From a checkpoint of a small class-conditioned image diffusion model: width 192.
Rows from block 5 of a small class-conditioned image diffusion model, named by matrix and row number. Rows with one number within an expert belong to one neuron, the router's apart. Each number is 128 + 32 x the weight over its row's rms, rounded and kept within 0 to 255. All counts start at 0. Numbers have three digits each. After the name is the row's rms in percent of the matrix's.
After each expert's rows are labels from the 100 images, of 14976 (inputs lightly noised), where the router gives the expert most weight on average: "patch colour" is the nearest of a few named colours to the mean colour under the peak. Only what is clearly more common there than usual is listed. The data: cartoon faces.
# router: router (model.blocks.5.mlp.router.weight, 64x192), inputs 72-95
# gate: expert gate (model.blocks.5.mlp.gate, 64x192x192), inputs 72-95
# up: expert up (model.blocks.5.mlp.up, 64x192x192), inputs 72-95
# down: expert down (model.blocks.5.mlp.down, 64x192x192, transposed), outputs 72-95

# expert 30
router.30 098:137095150117129059129197153143170181151107096185115151175179109140121099
gate.1 092:132151149180182167107108140086100079110119118097135192133115186157115107
up.1 097:081117168165134122089105081127139104164128127125153125160128175168130082
down.1 118:098196122165117129136092113182119132119069175180102144106069147095137138
gate.2 081:132109164057123117133096089131086140106125110124085145082166141096088092
up.2 088:125088134128148123136133110116139075177091130134136199156109095176107095
down.2 114:162095116168103104094111131162119123083152053094141126174154105144168113
gate.3 124:142199170111157085076099133138183153161202123185137150176133098106104094
up.3 092:153162110164108141167218099114118103147147148105181147094215123205115127
down.3 121:138123083083163115105081021165123099129180144155180064131166163145108129
gate.4 108:099143127139146121142112106137108105155205150091115076118149144123153135
up.4 090:073131131076098121175091127103124108082150099161163162170054147175115155
down.4 103:120088152165125097102156117159156096152150116139124107108169090117088121
gate.5 097:154090123157177161125126170127050153135115139104075144146194149104185134
up.5 099:100163117122132167176074103085172135140153166145102144115155108161105177
down.5 105:099089090098178116066091132134098095073171116103110109113130070092085197
gate.6 105:102056134156146135119069140133134115144094118178100101157143147117129149
up.6 109:119088164085100160109138119114107085100119095099162053140139133134138187
down.6 112:146101154131096091132121131082099092152113101140139120083162149058061094
gate.7 099:068126145182193143112107089112084203144112105145102114202162141096140078
up.7 103:169123124137160134160084134174065100146160163122156096132113146136167117
down.7 112:137135195129081155146145121206156139155119138145123123069124175168075126
gate.8 099:108150189159143184124142115140144110113161147199116046114155118170174165
up.8 083:132143120135046113101130142088100123114119150104173149134121143128122114
down.8 088:177148162168147118164130127119136137084121109123131129087198131138179125
gate.9 077:100123085147129152130162110114132167084189148162128080057080162205124134
up.9 079:112170085099123118145092110176148110131101155099180111081119133130081135
down.9 090:145142097150099137168135100129048079111123109118143117129149153086098151
gate.10 113:104163130105106133169171090111126154129148145137154121051102131163101245
up.10 095:097083183139135126114019131122111138122124135129081156153152135110133118
down.10 163:115077129129129138078178135109122140103181137086138087131078135132114145
gate.11 097:123117142160105134063133178153108087152065093125091133168146162146173169
up.11 108:122140071108140140204077101082115173143140141164165147076139139167114116
down.11 127:130141102093173154143126159135131123101124159100113111172152039164104192
gate.12 109:149180145173153084098158154111127114125151117150157101165143128186142079
up.12 104:137147139090145100129113155136105123157125098171131144111104109122160109
down.12 128:153097133117156101103154099135135104105193138127140114141151056147117133
gate.13 114:125101090184138121118132150119114060085103097060157127122158104118159120
up.13 123:104140127169110136109125109120109110143109131094150073190163133139171089
down.13 115:098171157146100080117136116089131152148079140196071165083108147090129059
gate.14 078:175164163044074101086047134179173070124127140119149202217164151126127139
up.14 097:107110071168158146148199144102125138086130074091153109088153161098142184
down.14 093:104109175123070154151058149160135093124127107056155100155130160112112104
gate.15 077:107112095115109176129158119068093147153132121120084116117154167094139158
up.15 085:155137084136124103185150122111086191097144130146160081056119189111129140
down.15 083:116116138139133148102128120116109135122153170157137072118134133125136067
gate.16 114:121142059134149150097179117135166138135120130135068072168142131170162114
up.16 091:105189107087082113115178176153178205135139073115118129124130121170130107
down.16 104:103108040107154138127112111111096127134162123099145111127177205076170212
patch colour: grey

# expert 22
router.22 076:128153102143129119184177113174079176137144160092141090091141150110108157
gate.0 093:104024118109057160113106095128133089151151139124178101160117118124079124
up.0 096:109098157138132185113082123164156111177143183147133181149134152114125116
down.0 098:134081131109208121110125122083135200133147106146091116192141120144076105
gate.1 098:163119202119131107167114149148135180042158203139109107096105138109116137
up.1 101:108071071133172105096129046134124133135136132141107106178115118145103143
down.1 098:122142136094189129116146135191138149146140157103109130117066212140103155
gate.2 099:108087089155115090134106176122193167166146188165138086097123134108126118
up.2 098:082111136195133141131121096133154117139075149105105126187110119153143119
down.2 097:076171137176130155132104142184094098147101104048130145090205183118096126
gate.3 091:193176122127104189119148154130146116153026063142165166080130114101147109
up.3 095:147142168116071128115107159134153141107106118100062133072161108115115104
down.3 093:171108092115136136144101112102112115110180161143105136188096164194155102
gate.4 129:141178143127180140139156172142166160112152098215135157108170119094138124
up.4 092:109122170091163110133082116119117147139119104102194134094141175156108181
down.4 094:056102172127170125126120062124165110142176176193116163138132184131113119
gate.5 096:200108163067129096149139073129153132136114122099139099132125143146160122
up.5 097:152149088097153129146114172102176163196097077105094094125129105126071166
down.5 103:165117101169109137167092159114138092136117139135079128124134100135142163
gate.6 101:129115163217129167135114125179147142160147144090133135135061194149123141
up.6 098:163094166114145121167127159171118115127133145120161151133160109164093170
down.6 100:138128079163105187121123116174138091096084083089113135084139148081105076
gate.7 096:172146127127097112106110137129122087059127117078140147118174122117125149
up.7 102:143110163097160106108137075121134133149114149101094115135134111168111098
down.7 100:174119053123138119121133080134153139142126065141099174126146046092088140
gate.8 143:191181132137127040126111128170128128080126150157116147099165134116101169
up.8 100:079117138138111164113094181121073092114103117163156206109144103134108174
down.8 100:126101155126174132122059085166140139080066108129109199112117139116071074
gate.9 106:124188128165216124125098149163154103153189059182110171123120096093178152
up.9 110:062093186139087143109185123066180062144148134086069140158076167100095079
down.9 114:134137113133084146148155092105115129182138137131108074157106133174171197
gate.10 093:163127158147202132113122114127122134079135105131162127121129130109121087
up.10 097:102160111149126111173101114145191079128162119140133065137072092199142151
down.10 096:091078150165132077102098121143154147142124089119097190111140089073171150
gate.11 100:135071121084155127172084150156163141134105135160184075145090138158143114
up.11 102:133095126119119090068112112171155141084109126100084135109128141128107115
down.11 108:084129135061115144121138120170170123088184136094080100094083159168097069
gate.12 095:132086136150177167123192166091126112122085115160169164130060163131167134
up.12 099:101092135188126116134142118084129118118176126164092168202155135157128124
down.12 097:173134145133077065110104147110173149114070102128149108113079087120104171
gate.13 100:121102128092181154086087093203106159211118154112154095154115123059151120
up.13 101:111134126120178135119125116154092115144122142199105105146122234141154105
down.13 106:097136156085077132217187138119197170130150115176150067062150116117133061
gate.14 098:169128144162097159156180134172112139123100135126200079101151173116116044
up.14 100:080095113123141098105190121109116153131182120174094146188164083125154106
down.14 102:129104089105157070188173101085167143138128176126103080122147134113131144
gate.15 106:148116183160137186091138156145104128059125078098193145101149122154177201
up.15 100:115156060091141114152141142124101155178097111143133075155148098137129086
down.15 102:149145190095141081145134147127157134138150141141092123184079131192139137
patch colour: black; brown

# expert 33
router.33 078:142145152141116178114148078092140068065182176145104055104124099137149090
gate.8 104:098101162120182135080111131109183153092146140128121069147162101127134050
up.8 095:106118079126080124112185140110137183157115083157104131151156168154171133
down.8 091:181101161171102152132094115158145053117148202137179095153174124152140164
gate.9 108:131124151111172142105179140166142164224098090118161156145131093080161133
up.9 127:097210083136167112148071083080129142133151139163137162147140128109086107
down.9 125:097145088139115177186054107094181151144146107099087078106108081164137114
gate.10 093:087196108185183123139109132110165145187126188128082109129160142143156052
up.10 100:102192116139176074152140137103135186106093114093080163138085143156077098
down.10 094:087121180100142090151137154119161154128093072143191103143057161088166103
gate.11 102:090140118201189175119094147140163118106132155157150171190117169148135114
up.11 095:091158086144146089175104139126161168113100125132142145152135160124111140
down.11 114:085099157159100115123112130138110084124091101123084165071098192108105147
gate.12 102:177074160136139130109123136149113114150033084133187141132106129170111103
up.12 099:112150112167075075146115127122151135110145192139079143127157155140109196
down.12 104:106095133167144094070125102154126130146121130130163139124133111061158160
gate.13 088:124113160100116183115170165066049122151166165187080123103147141095109095
up.13 100:148086124159141224104108150116115065117114092101107138172146129112121120
down.13 093:155153117133070172125111133151133100137087129079088168128125127144091109
gate.14 103:181078113069078059142125130150143123186137099138119131122112177179123115
up.14 104:110205137108140115163178156080095137188148183172083168173147093095151197
down.14 108:139125145098190123198150174110207185136053179125095135188068054127116099
gate.15 100:111071124176103096118081146124159143155109154159176129139130117186189144
up.15 098:089132111120137105163071139104140124129117117063135126210156179171128080
down.15 101:123108116148108159182120160088139164154092133134113098169094092122165131
gate.16 093:168150107154114099152133103082171101130091113166097095139104104120067107
up.16 096:092082147127122120134118118155082172182105136136166167085158167110130188
down.16 099:106108136076202130154147115130138168125178137120140131194160141123093121
gate.17 094:105091119020110121155134151128136134157121168082097110104106096111061088
up.17 093:136080135082096140125197137125116121193135167083070079136161088129148128
down.17 104:173167160123079162145165122135156116120094100150151120085115109115167112
gate.18 103:116144133148175181164113105174142136147158089130155148101139113125136134
up.18 099:066082160207164152076109148153092150135237111153114138115111124125138186
down.18 100:087129180121160124130138135143103107133067142170147171147127160131139162
gate.19 092:144154060128113185134185163113162100139073083139120156150111135117085156
up.19 093:174126133055089087099122161103116140152145140153118139113153117106133082
down.19 095:077116084121120130120149118141141143144112160133085126163036130127101151
gate.20 118:094150096091130169174148138159109177202113114154090156135127139085099151
up.20 104:098131153117142086149184106131078113105128147140183162075124147120112172
down.20 117:162102109092149165147124106055079120133152102191147182110084139115122078
gate.21 092:109174152134055178156083097114113090082175156064102116099119134102094097
up.21 095:146103142159060135106097121122131116156157123192117186117080150161151174
down.21 096:167137115135143196110144169122125143120072086184132126187072100173122177
gate.22 099:131055119122172174068142134177172124103077121141115112143144112172146148
up.22 103:162121108122134099125133077089087175146108176053142098109155116106123095
down.22 126:161145149097125146178152079109137162121146141158136144150132086171097079
gate.23 096:137131137099097118077162138109105107123082172124124119146088125137120117
up.23 098:122148059077161103178156161110127190141112095107145147113144136147133110
down.23 094:107107149102163120173112142184144135122124155152112169137060145108053097
patch colour: grey

# expert 1
router.1 083:123077101138176141158075114150111159100169170158089164060164137064079074
gate.0 088:057119108120110118176126085161147114087096101121095128103163134144138178
up.0 092:157155172099126151128085122088151106124174171122113102120120185124086155
down.0 091:131113086118131119110148137175079139123131087110141093141137096147130114
gate.1 093:078112137167118128132092107065122140092099161080167138130114131118076113
up.1 093:078184108136134103135122131150152085152079115120134112115079158124089125
down.1 093:156088161143146147166117171108079041074115125100106172100131144133095139
gate.2 105:119070118152127107126150074157156180158109140167077127146116183126187115
up.2 106:105101160138112094127080107157119172093076150100076122161143134145143141
down.2 093:156147131125097158095150102109119102114177142189117134079165107153130105
gate.3 096:100090138119142153152165119178136129115135067162181136110131171120112147
up.3 094:101087159083147113069135111164152184118127165115155192109184140122125107
down.3 097:102125150155132113113124134128139143119134145123119153169100115138126149
gate.4 088:159098176113148101146161098160156136120110167146119128098094167119128125
up.4 087:120136041126141191182108153119046086128166090117139144088129108125143159
down.4 094:093078139114155157126080149172101121069139122042136116109161133091164221
gate.5 106:095131173167138152101147188165154171091082143106090127112160136139124114
up.5 100:137056185106136135147152147153094103173032130170175062102085137139109157
down.5 107:158142161114154092133097058116109093159184122104088215101112140139129133
gate.6 093:179136127158124174097110077114165082155088089101110150112125078095108108
up.6 094:157102129079161126139233181140106138125163140079148085070151101098139133
down.6 092:126143113161098157130166192138107113164136139137160109157093116169185202
gate.7 094:104099126125114187123098149089157128161092104134152095115137140153125185
up.7 098:155131129149108186048109121075097134156079116122070151128144168141130087
down.7 094:112155180161183136122114091151087114083154107129129187108143121177107104
gate.8 100:105135132129137132116108114153184147103193110111131177054163136146083198
up.8 098:160146100151130129113140126108121122127097138066092071145101123105152083
down.8 098:129134048102178195124160171149101107137128117140071105162110153102113112
gate.9 102:122151132116171178171155123112097134188107138124149135134104151088113098
up.9 107:152169152105169177189143124115092141137116170085172177152115158086076132
down.9 105:137152127152132150118102086094095065129125099157141113165108173161130114
gate.10 098:066149145151103112134112144214122028068112100104158121090133153134103208
up.10 095:156116153083136143097135149152057145101125132128131083135160124155130109
down.10 091:105115099116052153110202128113140109152109096160204120137090114095153088
gate.11 089:127128111158101069075146121178194083075125129204111076103115191177175148
up.11 094:144162104101112127177152162152119188137117144055155172051103129091097149
down.11 093:125113123134130142108116111130135090150095031059140108154145128159122112
gate.12 093:102061086152100083110130138074110153095134094192199085109162102140103149
up.12 094:036144113131123139160137183150153151128072102176131146146184085153123093
down.12 094:159175085097108114119169142068095139176128122162131141166131175136124158
gate.13 082:170208095152164180092152148147126125104110116132103175100119211105150171
up.13 092:121110142150097137099209135160177083104122130079118098181177120119137118
down.13 090:119154144048113156079150099135113184168175085163141129147156098171089086
gate.14 082:130088081070187134097154062042118130099162095131160100149162172155131170
up.14 088:169147105128158180072197092109165130161168084212147129139117145203123141
down.14 088:151170134102093108114155142154121170170104127177149103065106121128145120
gate.15 119:081117115134116054162109142199178131049107115140104123158119124174120180
up.15 114:117098072122154093175098087152152158151113143168123096168103168091213113
down.15 113:191143131108110115084133095183117148115122093114133164115159101142102120
patch colour: grey

# expert 3
router.3 089:141075094056149142106173079104167141162154100136098088117137114079159086
gate.0 105:122098117127175145188141134174167136168171112115147187130108214123097184
up.0 102:164175149173123106135179140111088110083168115132151095123149174129148138
down.0 103:131152071051196120078140124122159169105178176146083133090146139171129121
gate.1 111:107125170138092035117103114087104136071115170132123127116148167126123168
up.1 105:107144110158072064069106084109131069111116184159094137173126130112094151
down.1 110:208157131186083170172131132149120114081180132089151058136120069127130150
gate.2 095:133147112133117165125126137144122105122121138144124127161166177182204120
up.2 091:150148077137123149133132147128145177200086108123143210119119147184101183
down.2 083:093101148155082095144147095193114083118120240152169125111143098126153096
gate.3 096:127105128100106130127122149076108119119077151119070179151118182152145090
up.3 101:086080166129079133098120131119123148086077171138085169161114168128172146
down.3 100:154167099109127098138154102108080166106131139125126083150163140105155128
gate.4 108:143139130145204137119128102175116130142158105154107089098158193069124152
up.4 097:165126187100159099130093147088160159161074117077152109169116117104121135
down.4 102:083135120120147138148139105226102095109041146153163098108115153107096114
gate.5 101:081095144146119120135161113175094096104109196116094152156131164120187087
up.5 098:107116138085145134180155096196145124069093118102104106130109120139171216
down.5 100:174104085166090111124130130133160107135123091163122118123114074171128163
gate.6 095:118100080148091128137075092127117153168144118106101185119094106168128099
up.6 101:118079157110156096086151127138132074129133134114145092116122138065174083
down.6 103:143132102132098183148126126198175105161154112145136083108126128156163188
gate.7 096:112139176114179122088185152149131140124168131142114148113173172102114120
up.7 100:098112130138155143153112103162060139116149171153098117112138125105175136
down.7 094:141170146143086186159080131133136147114136047134161063137111111202151184
gate.8 113:177108155129142164156111098130066124156121207103145097103133187115178081
up.8 106:091133119113133160168131122118182141071089131164123129119150115134072152
down.8 107:115091150126179171146133123078132133119116093124116163108146136133099143
gate.9 090:125130128172189141153129146137091131115156100165175124144141197106082075
up.9 088:202118164146111173136103090103103120138125231075086140117132084085161160
down.9 087:139104179109197114151163092150124099109093158190121181080086185116062094
gate.10 108:039129154094146137126120098131101204118104129158084197155143135110124136
up.10 104:133093127133078121106044117084109143156079166137128108148147154112130133
down.10 104:108093146096139161152088125086115157087123177129177167128154132046156077
gate.11 101:180156130174133119132094111180154118125092153092144099150152135145096093
up.11 097:129144150118120161094109091070081154100083095044139124121135180082100119
down.11 091:135125184125120090187127088133164105113149161163140141109175106109110139
gate.12 117:088125174109121132124088103095106115187148175135143143142159158084132106
up.12 114:082185114126112093109113086059065145106110152111169140158135199159084090
down.12 120:141144075121087163128115139147190131154113095167099095099077089158110170
gate.13 102:139154038132114104142127110195107164100113137122087122109162109118124093
up.13 102:125161179151124142058152126144168163095155105114111103086134158090110083
down.13 117:105069122069160088123134150083148127125133091132164177170117133113133139
gate.14 114:103105104115121123142151148175136108178134131106074110187126063177182135
up.14 105:133108177115085130128136111104116178140046106123140125115113120076098086
down.14 107:130122174162103139060124102153113152103166140177154161134159124121107100
gate.15 097:160172131182143124154144134104137080156150114121181158101142152113124153
up.15 102:073074083120142157121110125061081115098184134091127125116139177098193102
down.15 107:056105102121133154074072111172101140176117149115082128130096119141123150
patch colour: green

# expert 53
router.53 077:111120134164138143106157082123067178116125134140138091122150184109143105
gate.0 101:138182168137143102043119132118131152111104081080142141155128090147143111
up.0 094:182160164207121142161146139123130098138124113157168200070150094108186066
down.0 099:096140160156156158127092149115111144095184196123091092149105110134145146
gate.1 089:092128068155113163145096121159094084149099135121137140100132163122146143
up.1 093:010126089187084204118091120141105073113071130122068133073120170163086129
down.1 085:185195133219142152155116108083107114095149164140083160069175100163133157
gate.2 095:089093059117139089150118183145069078125097118119183121160157161143163122
up.2 091:151122106105105145124162101154133160202180092125116143180142134111141105
down.2 093:118119113098139056155140126125098212126146084162092130154118131107099137
gate.3 104:099068115091129126118090094172079128098075152096174104169120168170115126
up.3 092:097141125151142100141140097042108086138177148153110150108166107060157125
down.3 100:149103167132162069125193174154134119140098132102133106162089146116154098
gate.4 103:065099142156137173148146124091116143178136144137150146091123134117167106
up.4 096:120117140182106187125195106078142149152117121132124165083122143099174083
down.4 091:185143108069152086084105091096069112147152116163125149134070181129150051
gate.5 084:136088132032128129131078106112133141103148142076090107108109080110073152
up.5 101:095154132087208085140106180076117158134125115137120144114169096135158072
down.5 101:108156157148124180088094164194113120088076111117116165159080088145083138
gate.6 100:035203127143125049160117157125156082114220109075168116124120115163092134
up.6 124:126181148157135113115100122101174147133142095080156132165154117141095120
down.6 120:108154095149179173090129154094144120077099136127078064138102150096122165
gate.7 099:141122118119134144105196128154151133153153096098157098097074149110090189
up.7 100:106088112096105085067135163149159132023144091158093122124116171149099128
down.7 102:135133129145150109154098094137135109170145143155148061103157142143158107
gate.8 093:062141136175139186132167117134111133134093150140104121073150146069143113
up.8 093:119142174141181134091164130131157192159153156164155128142215106142155112
down.8 098:161130114088136157183154147131128076106131134156169130101216103078148154
gate.9 101:078181102157112181116066188131107156115091142108146184114135102144157146
up.9 095:113089084145140136122168125048137177156094101107121134109123167137118092
down.9 100:157096140096151152118091110099132175133113101141156137150097154101167042
gate.10 103:158145079162161143165186182136182118154152134099159188122085058084167138
up.10 114:179125124153140135144103136137132110130060145094129134137101101067147083
down.10 101:118182086133156117072131134123108061135117106145105081161094144084190154
gate.11 095:054097124138135116151092124092073168082155121146158102103130136112116124
up.11 092:105089144087147111092110125112055164133150199175146107135138135115097116
down.11 092:134141150168098131099114148100081145092153171138139143161129103163150169
gate.12 101:152217159188142132140106090088128133117163163133099169089113115157175109
up.12 101:163176148162145145071097085070148124110147149143118159142123165135184111
down.12 098:116180158098086143180107130102120136145190164122173094127154189139184118
gate.13 110:131165126128132102076144130084121137132194127118104136120104136148134141
up.13 115:142118132099129046168161122161140159170136126117186135114090106090171104
down.13 115:061076191123077185102120125167175123079144167129132075103169130126074168
gate.14 103:088111113138110203140142113084125120109086077093126146066081109135121135
up.14 100:138133125169081149133139151081129132103073091118142130078111091120115122
down.14 104:133083149084060175144139104198149090137134156132193123122145138139126095
gate.15 097:163147132150136136065149137191159114169154087128138082146088143124099099
up.15 106:162102149121159138099075107127088161155099119105128104170123180094198072
down.15 097:078106115100106188067131142140126145138082097132124115093092128060102121
patch colour: brown

# expert 12
router.12 089:164138140141128129123162159143153138048129096143143155138135082121103171
gate.8 102:060137162155106113108081069119101089144111175119054171200113170134114132
up.8 094:155132144098151144134117161117106067111109155149057188135079145145160146
down.8 094:130118076168098127095156144149110139082094073117170155109127104153111124
gate.9 118:104131149133160148139134164154113192126114104093175173120147123137109168
up.9 109:120137127129115137139142150113137168129189152082114171120100117154041150
down.9 106:121135142141090144089122175168080072132058172129122078079118190123121102
gate.10 087:104124080147184161102142089181163158120166071098174081146178138130109164
up.10 091:049091147191109178149135203139100137147101195171070209087085150138093110
down.10 090:199138098073166102096176148125184179189164036127135137145130080136135144
gate.11 091:148058135178148100076142122193170102128184084197153135120126098158131126
up.11 093:087135137113091121181122122113105078091176145072099148150062146097082158
down.11 092:145127132137150114098112068182175129136073131230153159133125103107102083
gate.12 082:103107127177098170121115078055093105080109164093127130111156180121101076
up.12 084:176123174119173066181120103074121134089118171148108144173126156184123085
down.12 082:140115089184101091079144184173126125091122100076134103127119119100170101
gate.13 108:089065152142128074160154160220090123152111115131152107084124110098117103
up.13 109:108136155153107093134110134196084127109121098077147124115090151130079162
down.13 100:172141101152156185167107166081129125105175118109131189145129117192104143
gate.14 140:107122156160127139104114086100118165138156116139132155119155199148151119
up.14 104:097101089168132209152115115051094107155114124136089165180142191177150169
down.14 111:127177089154161116112131133148157176102080069138060129115077085159061167
gate.15 135:141160107176097142135061129146161145156155116167122152123078184170049136
up.15 122:094086107168097120117109137149152124147131158167094109176104162200089114
down.15 127:069071111182133146081134110094121138142096143138101136124198120085109055
gate.16 102:123111106124176149118145123165093150127110099057159150088123146134138129
up.16 098:105130110117156126112107102147080133118111073054120102087170084120116127
down.16 101:114146153047073106178156119086168131205174161162109032108152126081108138
gate.17 100:179100111140139084118173124138100128150142109136164096049098173074143116
up.17 110:162084102216150097116192153139093159114136103128060154099130141156092118
down.17 112:156157087078162110129116036106045141122168118154091210092126116144148134
gate.18 079:155082145131167134150190136143131133142137101183125166151050088088144081
up.18 088:142148160140145151114087179125113117121164175180090124147061144110154160
down.18 082:114138136148126123126172120154139171165149116077211116156117088165109130
gate.19 105:070125117132145079148144142177130126145142146128066140128102124107106117
up.19 098:191153122127101154118145134093117104113090105087150185093143162120087157
down.19 095:113122167152139070157175122070181162129192120087145134149102160092166114
gate.20 090:075101113219159149126158198114121137136148089163164148095111166139157138
up.20 093:102130164138164166147106154129119130126143088118161127143201151171095189
down.20 089:116081083208070184187143149052135105124140093089128057113147199107156077
gate.21 114:106052118136139151154108081198084108110115100097139108096122155138095164
up.21 100:189165095083168147122137126117145140121137076105134140123122088109109136
down.21 108:077136122093136131129139084101158174177115153140139076134151105048155095
gate.22 101:154092138109194129107157182138114124146147075174161158135104070119099150
up.22 091:110146185155181143107143181166131145165134043170171134146126107091139160
down.22 099:117143111169101155165088156128177108157175116147098139146048128178103149
gate.23 088:163139083125169162145131127132092066137140180104115106108128128079105138
up.23 092:138112087170127119102067139162131101119142188160138139185077151174094154
down.23 086:120123193089161137152123154052130161165102176135137152091152146063128127
patch colour: cyan; pink

# expert 38
router.38 081:122102091110113127122145118112166120111132103146176098122149135140109150
gate.0 103:125146158184180137150117125156074150122119140108114122138128148100129110
up.0 090:166148108183129202077114116126103095098179132094116156200121147142128148
down.0 097:088124069132134125117169153111070109138143057192113104076075096102152177
gate.1 097:196092140150132175176128109168156137189126111162171185135105127102180132
up.1 095:160095128134157119153136103137122160128097114107078126159067137091149049
down.1 096:139129109095097153120090114124172171129144168183190124081109101113147083
gate.2 091:089103146106131134148116146108125121089108128173115134088118208081165155
up.2 100:149134135115103012068077125131113139134118130129196122153090140112125100
down.2 095:123115070145180143166121105142128108149114146126110119211114083119068138
gate.3 106:054102139091149116143097106111153148080118147108151118141131124137100154
up.3 096:142178117093088153153180118060125118131088088123110142146097161122126077
down.3 102:101114131074098112071173130197098121116093140152085127150114099145115104
gate.4 103:066162104157126185102109169156104143190128152155112108110219166114185095
up.4 103:123159120060111076140129111069120099060131127077099175191086131125174187
down.4 109:131137163117175106134097175078113142095098163134083152165154075118142091
gate.5 098:145072063174160165152162130137089125169131154160101081151110140087142184
up.5 093:056137082180138178131079121174110072054099151167122100219177147124092165
down.5 098:180153153167156104102126168121144145093100138099058163129122120131139163
gate.6 122:129139089140188128160167114140136157107119062172114105205101122135155111
up.6 104:073141120105135129154188178173086154125165086167144120119100143107121209
down.6 106:131114122084177110165071099111128151059142169168158157114137120148140109
gate.7 088:140167121071135092119154141081136144104168130138184155089160127131047170
up.7 084:044126159194172147182148087128158064094136123167121109134155091186169112
down.7 090:064127134164127133137142143200120127127120113110114091108103143099191168
gate.8 089:103154168114066134143114144085110164079176149177122079099140110097109165
up.8 091:107143121140138124132096050100149107111105135067198120147109169103060105
down.8 091:123120084148129129099121170146150118116070109119106141100077145109129145
gate.9 095:120134152185106188080089142166117127152127182143107118097182072112092175
up.9 090:105116104130150167148100107114092124133146129119111100143145130098054124
down.9 084:117080114151127077096139201154093159117146091134095162115111133154107153
gate.10 085:087137073095089144139125111067174135141149082142079071097147141115127114
up.10 091:109098152116132085176174110145144099124087149142112162160062098168183125
down.10 091:150071121097119067104114120089127124110145141106146173179133136102186151
gate.11 096:114141127139157091093194080157126093143133071151085142160106184152165110
up.11 113:155099124173118154165142180138119084166155155168138121091076118115128090
down.11 117:065165144124126121066168174119092134125085133147091177082093201096132085
gate.12 098:119123084194166221160087142164062111130122080169099110129070161113162101
up.12 107:123140118036182039171109094055128138108160155105119153090155078130116126
down.12 102:188160152224115136125073106135082079155109121091139179110154170155141097
gate.13 116:102116129145108090124101133068155146063146171109146143148147075144088199
up.13 100:137054210155170175174161134219146103174107097094142151086146159085155046
down.13 103:106132088113097134098115128125105156118138149114115081155118092118138164
gate.14 099:145060180106142191112101125189122159126105117116120135143140158097093107
up.14 101:132134073183123096149141110084183144133108140124097150156125163190164085
down.14 100:122149105116100188180141156175170131158052134126184065111091121142139122
gate.15 091:115129079146167169114198203129140159134140059131166122124151176172134118
up.15 093:167139082151090097135139150103061144129117158167152124144119156117134079
down.15 086:093124112135129129186133096116118083145099091154131141094221146108109077
patch colour: blue; purple